{"model": "multi-label image tagger", "crop_scale_min": 1, "arch": "vit", "activation": "gelu", "fused_qkv": false, "bias": "none", "qk_norm": false, "parallel_block": false, "dropout": 0.1, "shared_expert": false, "positions": "sincos", "pooling": "class_token", "muon_scale": "match_rms_adamw", "batch_size": 512}
Rows from expert 0 of block 9, named by matrix and row number. Rows with one number belong to one neuron. Each number is 200 + 30 x the weight over its row's rms, rounded and kept within 0 to 999. All counts start at 0. After the name is the row's rms in percent of the matrix's.
# up: expert up (model.blocks.9.mlp.up, 8x64x256), inputs 156-207
# down: expert down (model.blocks.9.mlp.down, 8x256x64, transposed), outputs 156-207
up.1,092,165,187,215,183,204,180,209,165,190,233,122,173,197,186,201,238,203,209,218,202,200,194,169,179,224,211,218,209,192,213,172,234,224,231,250,235,198,228,241,191,182,203,254,207,214,155,202,235,207,142,173,212
up.2,117,196,229,158,221,187,257,220,183,192,184,219,178,225,197,235,232,167,146,202,198,151,180,218,182,231,188,233,261,214,287,184,173,144,187,226,201,219,217,244,178,202,236,216,251,231,224,182,221,221,197,169,204
up.3,122,145,140,210,227,199,180,193,218,187,219,222,224,141,193,176,196,216,152,185,166,204,245,201,219,189,190,183,172,233,162,176,225,239,185,143,175,182,195,159,171,190,212,222,190,158,173,227,225,231,250,209,190
up.4,091,210,178,213,243,275,186,222,192,230,213,163,244,164,200,206,220,203,178,229,235,193,210,240,269,222,187,237,246,178,194,202,221,219,195,217,216,209,194,188,230,235,227,192,224,201,192,140,215,187,193,207,204
up.5,063,230,192,179,204,189,188,211,158,200,208,278,171,170,193,186,213,177,226,137,169,191,165,198,256,230,171,168,231,207,237,226,166,132,206,208,212,184,205,260,228,186,209,255,183,205,212,198,211,166,189,257,202
up.6,132,166,274,221,181,196,175,196,187,231,226,230,233,212,219,259,174,180,199,261,151,200,172,215,237,265,198,251,211,200,220,229,203,296,201,176,167,214,226,196,198,197,199,184,199,201,199,231,223,140,203,202,217
up.7,102,183,198,199,251,164,229,169,227,169,172,211,226,145,226,189,172,190,185,189,193,183,185,184,245,261,239,247,154,221,206,172,180,248,187,212,196,214,164,101,140,161,198,207,254,188,238,128,200,194,207,211,201
up.8,071,225,190,212,228,152,190,199,188,179,150,139,188,229,202,212,186,180,189,223,153,224,194,221,178,189,248,242,164,220,206,201,128,207,172,232,209,188,166,194,190,268,194,235,209,170,244,135,168,171,159,219,235
up.9,083,226,180,232,209,178,178,211,208,193,211,197,197,233,234,175,183,177,243,172,158,231,220,209,206,222,190,210,214,217,213,200,214,202,206,212,223,238,189,208,215,206,183,190,153,196,192,287,207,263,192,151,189
up.10,112,206,222,180,140,210,199,181,216,184,243,280,221,165,202,202,222,223,152,166,197,238,206,219,156,196,236,210,198,195,189,248,201,218,241,166,211,260,221,187,206,222,209,205,235,226,185,271,205,213,284,183,171
up.11,122,186,209,165,218,247,205,204,238,231,223,176,188,173,224,198,223,194,207,194,189,244,249,239,204,247,146,175,213,257,233,172,189,199,204,227,257,181,185,203,250,214,225,253,217,232,242,207,200,207,146,210,205
up.12,108,178,208,217,196,227,173,168,160,223,175,180,183,161,219,182,164,231,232,153,154,155,165,249,236,244,237,199,174,214,188,245,195,202,179,205,195,209,241,182,216,264,224,230,187,199,249,185,182,227,160,150,213
up.13,030,250,230,217,195,164,223,250,168,185,189,194,197,225,229,221,219,193,181,218,154,187,250,208,180,206,201,207,258,223,216,217,243,195,219,243,231,187,165,236,152,126,180,221,201,172,241,212,188,219,241,165,181
up.14,108,186,182,136,252,193,189,223,228,190,196,228,204,124,242,210,153,188,181,221,151,209,202,221,194,198,164,190,181,221,248,199,214,251,182,251,165,216,162,198,193,168,198,191,168,246,228,157,185,219,239,193,162
up.15,118,238,237,161,228,202,166,222,220,182,175,205,226,194,226,232,185,210,226,193,116,184,227,189,161,213,194,165,190,193,197,167,251,253,218,205,211,220,182,234,220,119,168,144,160,198,249,190,185,196,178,244,201
up.16,104,174,185,180,191,157,202,180,190,172,246,208,224,133,173,183,225,184,152,195,242,214,202,190,216,196,192,212,186,220,155,207,214,208,232,193,193,174,180,166,176,180,216,251,184,194,185,165,184,210,212,288,172
up.17,113,177,248,250,182,175,211,217,195,194,178,253,218,124,185,197,174,187,202,176,206,233,241,219,195,247,218,196,198,217,164,196,160,257,243,183,203,164,138,182,237,178,136,231,200,123,220,213,197,183,227,177,174
up.18,124,244,259,229,186,156,224,163,183,161,165,222,179,145,170,180,175,179,206,211,187,163,228,209,185,148,235,214,231,211,227,221,151,233,192,228,264,202,186,171,147,163,176,222,160,160,184,200,196,195,217,204,160
up.19,063,222,185,236,202,241,150,223,178,209,167,192,212,277,223,210,207,178,223,208,199,244,195,221,234,180,216,263,190,176,186,146,202,159,164,194,226,195,166,188,241,245,212,207,265,191,216,239,162,243,162,169,194
up.20,137,137,186,189,184,195,235,242,208,132,177,220,184,134,196,181,209,201,171,228,155,239,202,212,227,237,198,185,158,192,178,170,202,202,197,179,205,229,145,208,190,193,169,243,201,191,131,193,204,203,223,206,169
up.21,108,261,152,181,195,140,262,206,228,235,214,163,204,164,260,190,227,178,148,163,262,202,217,204,238,189,162,172,224,236,212,207,222,188,233,205,216,162,198,145,177,162,153,196,224,198,225,201,235,217,248,196,204
up.22,104,165,158,271,163,210,206,261,157,148,252,250,230,206,180,213,194,247,169,245,179,214,172,231,172,241,187,220,249,218,181,201,231,145,198,214,235,189,151,204,170,209,195,161,225,245,178,190,191,206,159,166,174
up.23,120,210,194,195,195,176,178,207,188,173,226,248,221,164,198,145,179,180,145,181,202,232,234,223,166,233,167,196,236,225,179,180,192,162,242,199,164,164,160,189,190,191,182,197,215,209,158,229,172,187,194,200,169
up.24,128,137,179,243,180,212,158,205,203,169,248,216,224,178,212,170,193,224,191,194,196,263,249,221,161,228,174,189,200,207,165,241,221,149,221,170,223,183,202,144,229,182,218,233,166,189,215,279,185,166,252,202,151
up.25,059,186,200,165,261,255,205,214,204,229,222,152,199,193,185,239,193,146,202,249,166,203,212,202,156,211,180,170,230,224,194,133,220,120,166,204,238,164,137,247,185,182,231,187,193,204,208,207,177,248,178,170,183
up.26,111,193,194,211,208,198,241,154,245,223,188,155,182,184,214,210,194,159,200,160,166,200,207,162,219,172,220,185,181,164,147,198,249,182,175,211,214,211,193,243,199,234,213,255,153,192,218,181,225,205,158,188,174
up.27,118,191,184,211,167,193,188,214,177,206,217,167,192,205,101,166,269,252,208,181,257,182,149,188,186,157,231,221,200,158,227,222,205,170,171,234,185,170,197,208,229,251,173,245,210,174,164,191,148,172,248,187,151
up.28,127,164,259,179,171,190,227,181,174,254,255,196,211,192,202,202,236,172,228,153,229,231,236,174,188,213,169,232,202,251,236,274,165,212,234,182,193,253,236,226,230,207,209,174,249,184,192,262,202,198,176,240,207
up.29,074,210,208,194,225,176,230,178,201,241,145,155,205,179,197,187,209,128,196,216,166,201,185,216,183,257,167,205,211,176,155,127,153,206,160,178,236,186,162,181,166,216,231,137,229,215,236,189,187,232,141,198,204
up.30,123,197,162,182,219,239,223,180,174,191,211,171,176,230,171,168,189,166,172,134,213,185,197,183,231,168,174,212,142,190,205,195,149,247,216,211,232,219,234,212,214,236,237,217,203,196,225,235,193,203,205,231,195
up.31,103,212,216,189,159,201,196,242,181,190,204,211,198,177,185,207,211,185,210,121,231,231,207,240,214,207,212,184,231,200,157,212,151,171,225,195,168,178,222,210,233,276,180,162,252,226,153,221,125,181,179,219,177
up.32,062,169,283,274,234,203,226,210,199,201,198,184,218,234,190,187,256,209,166,200,189,215,194,176,202,177,190,154,224,128,204,244,218,265,214,176,165,134,170,268,213,241,233,176,186,192,146,116,158,177,155,174,194
up.33,067,196,182,177,168,228,149,197,243,221,204,239,265,186,192,189,150,230,221,170,182,215,161,189,217,177,213,178,187,210,237,232,167,145,178,189,215,204,183,199,224,173,219,163,183,197,188,242,202,234,226,213,171
up.34,130,232,232,202,205,230,187,205,233,138,172,245,217,183,186,207,163,213,182,229,188,236,241,178,156,199,212,191,238,187,211,212,207,173,223,210,207,234,168,255,222,169,226,209,216,257,202,276,212,241,157,153,170
up.35,114,159,164,179,243,188,198,163,214,165,190,200,227,195,193,168,189,200,158,152,182,194,251,198,202,187,187,185,150,230,139,194,197,230,158,214,222,226,125,165,164,227,243,165,162,223,212,171,208,216,158,213,157
up.36,103,166,190,167,221,210,172,202,194,225,225,229,215,198,237,243,217,224,220,229,145,211,264,212,197,197,191,162,216,237,181,225,208,248,212,214,210,212,152,227,219,210,214,149,201,169,222,205,176,177,157,211,190
up.37,092,184,223,247,181,192,167,212,170,193,205,208,198,188,200,225,192,183,193,259,196,188,228,216,193,217,164,210,155,198,190,220,233,169,234,244,207,249,164,221,210,205,185,232,228,193,186,238,224,194,238,221,215
up.38,038,211,199,189,211,247,265,198,172,194,194,208,169,196,173,214,210,176,208,195,210,198,187,257,199,191,225,178,164,205,237,191,228,162,201,216,252,154,214,207,194,194,204,257,176,194,208,181,186,229,150,174,196
up.39,067,129,224,229,207,215,199,189,218,206,188,213,214,221,239,173,206,224,183,188,199,281,187,222,222,236,196,199,213,229,237,191,174,187,159,207,221,222,183,168,206,182,248,163,166,269,284,192,197,196,182,183,197
up.40,132,190,148,199,179,189,212,160,216,162,218,240,190,157,176,185,216,238,117,202,175,213,232,231,211,208,169,181,252,193,206,188,243,208,228,157,211,198,209,145,207,197,165,208,239,225,171,253,205,196,259,202,173
up.41,030,217,156,217,270,229,179,178,213,201,188,194,201,244,233,228,174,174,220,197,217,179,187,227,204,203,200,177,205,184,190,172,244,167,170,229,238,186,223,182,222,210,183,204,160,250,215,181,148,217,186,162,206
up.42,091,171,185,150,174,255,161,189,151,237,206,183,189,224,207,175,156,280,236,185,208,174,239,229,218,204,201,200,200,228,183,217,223,246,195,201,177,143,197,199,194,170,243,175,228,201,194,180,239,176,194,186,200
up.43,102,212,225,232,194,146,246,193,184,235,185,169,203,191,151,141,234,216,252,184,182,195,235,138,125,200,197,159,236,192,217,200,236,182,240,228,200,213,240,217,199,255,227,240,157,179,210,181,199,197,235,269,193
up.44,109,190,243,183,203,192,236,187,210,260,234,159,238,206,257,189,169,178,192,149,180,183,189,206,215,148,192,190,185,171,158,154,167,217,204,192,221,230,252,240,199,193,150,175,161,194,184,244,164,207,214,175,199
up.45,116,223,170,237,217,218,192,177,200,193,237,202,198,180,163,237,256,205,155,238,240,209,235,191,154,171,187,181,182,205,240,158,166,157,199,144,140,195,233,195,156,206,226,141,202,220,216,234,212,188,169,170,168
up.46,055,202,224,193,177,185,223,215,168,199,193,191,186,202,244,158,159,268,204,226,211,192,262,193,198,164,234,157,238,181,221,198,205,221,207,210,233,205,250,216,161,197,182,187,228,245,233,202,190,215,242,169,192
up.47,100,197,148,210,203,212,201,201,179,184,207,243,243,183,244,209,225,186,242,183,240,219,191,167,173,189,208,242,220,262,207,154,180,201,224,214,216,214,197,198,203,176,232,203,180,212,213,270,191,206,175,217,190
up.48,102,140,219,194,156,183,189,183,191,185,191,185,190,234,231,198,214,183,254,240,229,152,201,190,208,181,239,188,142,185,231,232,288,177,209,255,257,182,237,224,248,262,181,215,214,189,211,165,220,167,206,198,202
up.49,074,240,184,205,211,120,186,227,165,227,211,183,235,211,189,179,209,257,211,194,196,187,196,208,224,248,205,231,210,150,201,264,214,213,222,208,237,209,180,200,234,240,222,167,192,159,136,173,196,171,230,223,200
up.50,115,213,143,181,185,199,211,153,221,182,207,221,230,178,220,174,214,189,146,160,240,227,168,155,179,207,226,227,165,280,216,227,184,214,233,157,184,234,228,208,205,183,199,183,226,156,274,202,209,204,262,171,211
up.51,113,206,196,201,168,194,207,287,180,180,144,221,205,222,219,219,203,209,247,213,180,130,209,193,159,202,231,227,238,154,222,173,188,209,241,221,170,244,250,275,201,198,209,198,150,263,215,197,169,238,211,192,175
up.52,100,222,243,207,220,183,179,177,200,153,163,213,196,194,146,201,158,251,216,143,199,199,206,189,197,112,160,237,205,173,168,238,213,184,218,207,202,136,226,145,211,141,230,230,195,183,219,223,221,219,164,228,247
up.53,116,240,218,196,172,194,241,209,166,161,229,179,209,229,181,177,185,208,137,190,195,196,158,211,245,192,196,192,204,248,182,190,147,255,173,201,227,267,171,234,231,206,222,241,254,200,220,176,275,194,181,151,186
up.54,073,202,222,190,219,208,268,181,166,200,174,202,218,160,161,150,191,210,245,266,237,198,190,170,216,191,180,175,190,193,151,229,236,196,202,237,206,183,231,187,184,166,191,241,154,146,222,194,153,199,164,192,201
up.55,050,202,238,270,189,195,193,204,185,217,229,187,186,227,192,187,208,260,259,181,225,234,234,210,214,200,235,209,191,231,181,245,186,158,236,140,174,163,211,208,195,205,242,228,176,165,217,158,173,173,226,198,191
up.56,123,209,212,170,169,165,241,191,284,201,149,173,213,176,190,199,182,222,149,202,217,166,219,180,204,155,218,139,192,113,207,223,215,198,219,224,197,251,213,204,222,233,196,203,171,174,207,196,186,182,262,188,230
up.57,043,236,220,188,124,212,176,199,203,202,220,179,207,176,272,245,156,181,281,193,198,159,184,222,186,220,229,200,206,125,179,182,267,212,200,224,198,191,203,207,220,202,193,217,174,197,192,165,245,159,177,155,236
up.58,085,224,239,222,186,158,177,148,232,235,218,240,207,234,252,220,202,212,205,190,178,216,188,179,179,238,171,255,229,193,187,277,202,293,167,220,206,230,174,246,198,215,218,167,206,164,259,252,182,169,181,193,208
up.59,113,195,253,161,239,202,197,214,200,201,188,188,198,234,218,162,216,200,203,175,204,210,209,215,215,183,163,169,206,171,201,185,227,281,203,174,170,136,208,273,240,168,219,156,175,163,204,175,188,209,112,160,194
up.60,094,239,240,178,182,249,188,166,240,225,177,188,191,248,252,201,173,223,233,196,250,181,219,204,189,229,247,235,197,238,238,159,222,235,170,179,179,156,158,219,202,176,255,188,201,251,176,244,224,203,254,271,199
up.61,118,228,219,149,191,150,161,182,243,166,181,177,196,229,158,210,167,237,227,214,181,175,192,229,237,171,200,211,224,164,213,244,153,170,169,184,211,153,207,263,208,171,189,213,169,251,198,152,184,215,198,206,220
up.62,041,217,208,240,189,179,186,211,184,183,212,218,175,175,224,167,217,162,249,187,203,209,204,194,192,123,160,176,162,207,221,232,233,234,222,234,189,200,170,143,254,219,169,162,237,277,245,175,215,220,161,242,209
up.63,123,129,183,146,179,244,192,182,241,218,239,218,217,149,208,180,179,224,112,191,137,219,255,188,199,250,202,193,215,256,164,156,197,258,171,178,175,206,170,208,172,246,214,210,223,202,220,260,190,208,222,211,163
down.1,099,191,225,233,210,193,256,197,192,182,222,181,219,202,259,204,210,197,237,214,209,185,171,167,184,242,165,174,224,220,152,219,206,202,114,185,156,128,188,182,187,215,222,134,243,145,252,222,187,181,192,240,230
down.2,099,174,204,175,166,168,237,198,204,161,200,178,258,261,232,220,235,224,198,121,257,230,198,221,179,129,179,150,213,210,182,222,181,222,202,183,178,147,191,161,221,206,185,156,243,188,137,192,207,217,290,183,186
down.3,113,162,233,143,136,163,167,210,185,187,177,179,207,265,172,198,203,155,179,168,237,161,166,217,226,188,188,217,203,140,194,141,215,192,219,168,237,155,240,180,207,198,215,234,200,240,243,206,237,200,141,203,201
down.4,081,217,230,218,244,198,178,192,261,234,196,207,154,174,200,175,174,203,241,223,148,191,212,239,185,201,210,190,181,177,230,239,191,205,187,204,269,238,174,175,198,189,204,178,168,262,219,155,202,186,163,169,184
down.5,060,188,237,256,262,199,172,215,180,217,164,195,214,273,117,217,254,177,189,233,179,202,155,183,141,169,216,238,205,231,165,241,210,210,176,249,207,193,246,205,201,194,171,171,174,188,242,191,208,216,181,213,199
down.6,139,160,167,195,183,174,197,198,192,221,224,202,216,285,216,215,223,203,163,225,227,157,187,184,223,182,147,248,185,150,244,247,211,156,227,195,206,196,215,129,252,215,191,204,215,204,215,200,215,161,200,151,204
down.7,104,143,180,191,173,180,168,189,163,205,199,191,193,242,226,187,244,206,197,167,170,206,252,218,152,188,169,196,172,197,172,235,209,229,219,242,286,252,188,238,201,220,193,200,218,228,241,225,201,243,189,185,243
down.8,072,223,252,187,177,196,247,191,230,200,156,159,194,135,195,213,195,195,165,203,201,202,212,253,171,165,226,196,225,163,189,156,189,227,183,128,205,153,197,193,226,192,182,229,247,182,134,176,211,236,206,250,202
down.9,083,195,205,168,214,169,167,206,185,206,184,214,148,227,164,185,179,201,165,226,214,196,197,215,188,242,185,184,189,221,181,199,223,196,263,216,193,213,211,170,235,224,204,264,226,204,229,183,201,227,99,210,158
down.10,116,191,210,180,199,220,237,204,185,163,224,188,186,175,198,241,149,178,250,194,173,206,189,197,212,197,168,178,251,132,223,263,190,193,209,173,214,154,211,168,201,190,188,202,163,249,186,214,222,196,237,242,145
down.11,115,165,169,224,233,215,167,215,217,174,235,185,202,224,242,223,229,217,269,187,153,186,179,257,224,188,187,197,217,162,198,156,174,148,220,164,235,182,203,186,220,214,170,215,219,180,146,190,196,218,232,198,207
down.12,112,226,208,241,170,179,225,194,173,193,220,193,162,267,264,209,163,204,166,173,145,160,182,158,168,197,216,205,218,148,204,218,199,205,277,223,249,231,173,220,254,193,234,201,171,174,145,197,227,199,227,242,203
down.13,028,217,185,166,214,217,176,219,202,193,220,230,203,236,254,188,213,192,226,208,221,236,185,218,257,210,210,213,240,220,143,179,215,136,176,183,168,207,213,171,145,181,167,254,249,167,160,105,179,230,245,135,137
down.14,107,277,230,238,228,151,205,207,221,182,244,195,174,131,233,114,222,211,195,184,160,217,244,251,236,175,210,200,184,238,244,162,189,185,246,200,216,175,184,249,241,203,207,197,228,235,166,216,203,250,198,208,238
down.15,118,197,193,182,156,246,200,184,191,210,166,216,215,201,261,161,188,196,243,176,151,213,214,206,191,294,199,167,165,185,223,199,181,196,202,157,160,201,190,170,244,192,238,235,201,220,162,212,154,204,194,179,226
down.16,098,185,203,253,181,210,229,200,209,164,227,218,210,184,223,163,171,215,290,247,171,177,165,188,170,235,229,181,197,179,198,209,170,166,165,134,218,224,238,119,172,209,196,186,183,177,175,232,166,139,251,223,207
down.17,128,152,207,140,183,175,156,196,164,193,208,227,180,286,215,253,252,231,214,189,177,195,213,226,155,199,172,179,191,167,193,207,224,165,144,223,193,156,211,226,201,213,216,167,212,207,217,208,207,199,203,173,271
down.18,092,227,234,212,147,229,308,196,176,170,171,207,213,236,217,231,234,206,214,184,208,216,196,220,123,127,206,215,215,209,208,209,193,182,189,212,217,212,152,184,175,188,190,221,251,223,196,203,202,171,245,197,205
down.19,069,229,227,179,198,192,146,227,206,227,146,191,206,186,238,182,171,232,183,231,203,197,181,190,191,170,223,190,202,187,200,162,230,225,237,184,166,198,197,179,201,173,180,225,223,184,177,234,183,204,229,242,235
down.20,126,191,150,239,199,220,162,221,187,159,168,173,213,200,203,229,236,140,125,180,177,184,237,233,165,256,176,203,203,221,227,171,213,132,206,172,183,256,217,211,220,218,197,180,227,213,216,179,207,227,169,193,197
down.21,111,189,236,206,186,208,137,208,197,159,214,210,180,198,203,242,222,241,208,165,187,197,217,214,220,236,215,209,178,187,211,219,191,218,247,221,258,220,193,238,232,201,214,165,264,219,229,215,196,204,237,206,220
down.22,100,107,218,168,182,183,189,189,173,181,160,194,173,181,197,169,170,224,175,222,205,202,225,209,250,235,196,194,146,189,211,199,231,205,168,183,250,198,171,197,192,205,202,254,208,207,199,117,222,238,178,258,194
down.23,111,161,226,200,208,208,126,193,174,187,219,205,213,191,205,206,232,209,169,181,186,168,225,246,204,221,193,216,246,114,228,122,219,156,199,134,219,185,232,140,252,203,175,186,251,229,228,230,207,219,223,208,212
down.24,129,242,219,189,163,203,144,179,139,139,192,174,228,194,168,226,192,192,185,221,206,147,189,233,183,197,216,181,242,168,201,145,214,199,216,173,167,218,203,174,239,229,210,224,204,245,159,148,165,195,186,225,220
down.25,064,197,225,148,222,228,222,208,150,192,126,209,232,214,271,213,175,178,165,216,198,208,153,192,189,188,165,186,229,183,183,118,220,265,213,247,199,248,203,227,201,189,215,166,202,195,223,231,185,231,192,189,232
down.26,112,197,256,221,144,168,124,217,218,281,182,208,218,247,209,174,262,211,187,193,227,167,173,184,184,262,212,195,216,212,171,242,209,223,220,214,223,208,178,248,201,199,229,243,195,189,192,195,183,163,153,190,232
down.27,130,152,167,219,192,204,254,203,206,206,202,207,175,222,185,218,217,200,201,211,156,143,247,152,178,271,186,188,197,216,203,210,156,202,200,261,143,220,197,170,179,195,234,132,272,232,228,217,176,248,155,221,201
down.28,131,236,185,233,159,262,207,201,200,187,194,194,164,180,192,238,210,216,219,197,224,161,178,187,254,225,196,227,240,159,187,202,189,234,195,148,217,215,154,212,235,203,203,194,151,268,262,205,171,198,159,201,168
down.29,073,160,221,261,161,191,177,202,217,212,228,235,189,145,268,185,200,178,281,202,169,165,189,215,173,205,155,221,193,146,227,218,208,209,173,143,196,220,118,144,174,208,219,202,198,302,228,268,250,174,261,199,183
down.30,125,207,197,126,224,216,160,227,156,237,256,199,173,300,240,280,151,201,228,169,189,182,188,182,219,286,214,183,205,176,186,225,177,230,229,202,194,137,146,165,180,195,200,173,152,158,221,145,167,226,222,223,181
down.31,106,199,186,226,170,189,159,182,184,209,144,232,195,190,187,183,213,219,181,259,200,165,241,198,259,152,242,190,208,184,156,189,203,192,233,200,194,208,170,229,221,222,163,196,195,140,220,134,183,194,184,158,144
down.32,062,165,200,210,190,231,239,196,205,212,211,197,193,184,185,196,116,189,142,194,220,212,199,223,194,216,239,244,182,228,191,188,201,220,224,230,194,199,201,242,212,199,241,228,226,245,228,120,163,174,124,163,221
down.33,051,196,201,218,192,244,212,188,202,273,240,217,253,183,206,207,235,141,146,142,194,203,205,168,204,181,242,148,153,170,209,175,215,271,168,191,184,165,169,151,204,194,214,256,196,219,232,196,209,201,184,164,183
down.34,129,184,186,200,167,217,180,181,212,210,187,172,207,128,239,205,227,187,151,172,143,221,233,206,201,260,159,190,226,184,259,204,181,176,168,152,216,152,193,174,164,230,194,173,252,230,209,196,198,247,178,231,192
down.35,119,200,219,250,147,191,245,188,175,216,248,187,194,235,189,185,209,229,194,205,170,213,184,235,200,211,229,168,217,208,204,231,214,214,199,269,252,180,194,171,230,182,210,222,242,235,189,251,206,228,135,245,191
down.36,115,217,188,185,177,258,167,176,174,231,146,179,215,181,247,228,175,219,184,207,176,230,143,207,224,248,204,237,216,181,184,193,197,233,144,205,160,241,228,223,262,225,198,202,179,261,206,127,160,249,232,142,197
down.37,100,189,177,200,198,172,210,199,221,178,187,205,166,139,163,189,192,182,229,166,206,221,224,227,242,227,196,194,162,170,189,205,184,207,192,213,186,196,236,190,244,201,184,195,221,175,256,186,208,256,246,200,175
down.38,035,176,165,230,172,160,179,210,225,245,194,184,159,116,223,187,265,144,241,204,199,212,199,214,201,224,152,162,166,195,202,263,226,206,203,237,197,222,159,238,144,228,200,170,191,189,174,152,165,210,216,204,206
down.39,057,158,175,213,211,190,156,183,172,274,165,218,182,162,228,264,192,179,154,203,192,197,220,194,140,193,192,175,210,246,191,189,223,253,208,214,183,218,147,142,175,208,231,210,194,260,180,146,186,167,219,239,134
down.40,143,122,207,203,166,201,161,210,190,227,218,224,186,242,200,183,195,189,148,151,225,210,205,181,178,186,170,203,171,213,147,162,200,174,188,169,176,201,183,189,196,213,229,192,197,203,282,190,219,232,162,166,204
down.41,029,222,208,217,213,248,196,195,183,219,266,226,197,215,184,216,150,214,191,222,198,210,225,238,169,163,182,195,153,185,165,235,202,208,146,169,135,212,197,168,151,212,182,187,275,126,164,220,264,204,193,168,188
down.42,093,244,208,173,182,198,172,195,158,228,157,218,183,222,229,208,218,209,218,163,183,166,191,191,253,157,213,181,139,243,174,194,212,216,201,211,149,201,217,248,221,194,217,227,227,181,224,152,210,178,207,137,164
down.43,111,173,190,214,175,218,200,192,152,225,226,208,142,195,161,289,129,192,198,216,250,152,166,176,273,181,204,191,164,178,189,167,186,156,193,163,109,195,191,165,159,193,227,232,163,231,217,207,175,227,199,221,142
down.44,118,263,226,218,158,192,247,203,223,186,172,202,206,173,166,250,208,216,293,223,191,194,216,235,188,183,214,185,181,164,170,179,198,238,212,195,189,168,229,156,193,194,200,209,215,145,189,230,208,198,241,220,190
down.45,121,198,192,228,181,172,276,180,199,182,201,225,229,169,203,233,210,192,227,194,226,182,195,160,169,232,215,164,204,138,204,173,187,234,245,144,203,160,214,186,167,220,225,195,192,175,243,196,179,190,210,209,168
down.46,057,166,203,119,198,213,179,205,203,213,174,189,176,220,212,236,199,231,235,201,198,206,175,182,212,196,258,207,231,228,202,153,197,231,167,225,123,255,148,228,249,174,198,194,244,166,138,220,213,210,237,267,168
down.47,108,181,206,143,152,165,203,194,178,256,195,200,269,205,163,225,164,233,157,161,205,153,234,183,265,227,254,217,245,125,228,183,212,193,260,233,211,237,179,166,166,209,214,196,227,251,185,197,207,197,159,198,217
down.48,097,246,200,154,231,200,248,196,202,212,194,253,183,179,203,166,208,218,201,177,251,190,218,183,190,202,179,203,196,202,173,185,198,206,176,188,194,172,149,174,218,206,231,197,208,239,271,213,187,153,212,246,214
down.49,086,221,191,266,190,255,166,209,188,182,238,194,187,153,270,223,255,202,196,225,189,217,232,235,161,254,128,169,223,246,200,223,203,214,205,216,199,179,208,223,190,186,191,165,223,174,220,205,198,238,224,171,196
down.50,111,215,196,221,198,180,225,214,227,231,241,183,254,230,262,215,206,190,184,155,208,187,218,207,178,160,192,220,213,90,206,172,227,195,221,184,257,176,189,190,149,198,201,223,223,166,242,230,205,154,131,200,178
down.51,112,266,208,166,199,184,191,187,229,230,172,221,187,178,220,237,213,171,199,200,214,210,164,202,255,156,210,246,139,277,173,177,226,211,175,193,210,212,175,232,207,199,179,167,239,186,217,193,173,155,174,217,198
down.52,089,231,174,262,215,191,205,190,230,196,162,199,216,133,160,128,217,209,281,217,135,235,239,190,215,217,192,215,246,232,205,213,208,277,167,238,183,237,175,119,206,196,176,174,238,174,186,259,137,189,238,199,255
down.53,121,124,172,232,245,214,195,193,206,173,229,181,149,157,236,194,201,239,160,231,208,202,202,170,234,203,189,168,199,221,211,232,189,194,242,190,193,196,185,200,178,203,193,179,227,192,221,199,184,234,290,198,231
down.54,063,214,234,181,195,185,224,223,186,222,193,246,158,229,174,215,216,211,225,181,270,162,210,187,207,132,186,178,230,188,174,159,147,196,256,167,205,198,257,175,196,174,160,211,138,189,207,198,194,158,195,202,173
down.55,054,189,220,125,225,185,228,247,200,140,174,184,192,233,228,220,154,195,188,155,145,195,170,178,230,252,172,220,199,203,216,220,153,241,225,227,224,201,196,240,181,202,269,213,222,159,199,163,198,217,144,222,203
down.56,128,177,203,196,199,199,205,197,177,155,235,191,168,120,250,211,182,184,206,148,194,218,221,185,228,243,166,208,211,165,192,206,192,207,219,171,123,244,235,172,215,223,219,159,227,238,190,254,202,222,194,224,189
down.57,040,250,199,202,193,183,183,211,232,218,226,210,221,192,256,165,139,204,255,275,203,203,157,260,144,223,158,185,228,200,198,112,224,177,188,154,202,240,236,189,224,170,153,224,177,186,169,124,206,192,194,259,219
down.58,071,222,203,257,190,196,200,188,249,193,215,219,233,179,163,213,236,248,259,200,188,189,232,214,240,179,239,159,202,202,163,206,205,212,126,179,173,282,190,223,212,177,193,245,180,205,198,231,170,218,226,146,166
down.59,117,193,200,218,192,196,224,195,170,183,179,206,240,170,114,234,218,205,216,252,203,150,206,148,140,244,227,199,265,146,189,228,239,192,219,236,200,194,230,187,210,221,245,168,172,256,225,214,148,210,282,210,180
down.60,072,176,193,242,215,206,156,181,164,239,214,201,208,213,140,203,179,214,206,166,167,214,151,238,207,220,208,189,225,150,181,188,208,180,226,223,221,222,203,169,221,187,176,158,158,206,276,191,211,239,277,200,181
down.61,118,279,210,227,175,193,210,211,227,236,228,187,190,204,290,175,200,227,248,151,245,208,216,180,164,163,195,200,135,185,243,242,204,191,189,179,203,154,253,156,163,174,195,223,230,193,195,275,194,232,189,219,212
down.62,047,232,180,176,211,269,180,206,193,197,201,171,216,149,190,155,233,233,205,256,214,214,195,272,193,172,167,177,192,229,196,168,192,193,149,177,219,221,164,127,202,191,164,222,174,167,224,204,223,214,271,210,173
down.63,123,220,197,249,165,153,158,204,184,190,157,206,216,262,255,230,259,201,157,217,218,144,151,186,226,204,238,228,196,114,215,217,194,157,185,113,246,227,244,178,263,210,229,223,185,218,218,193,207,166,161,201,210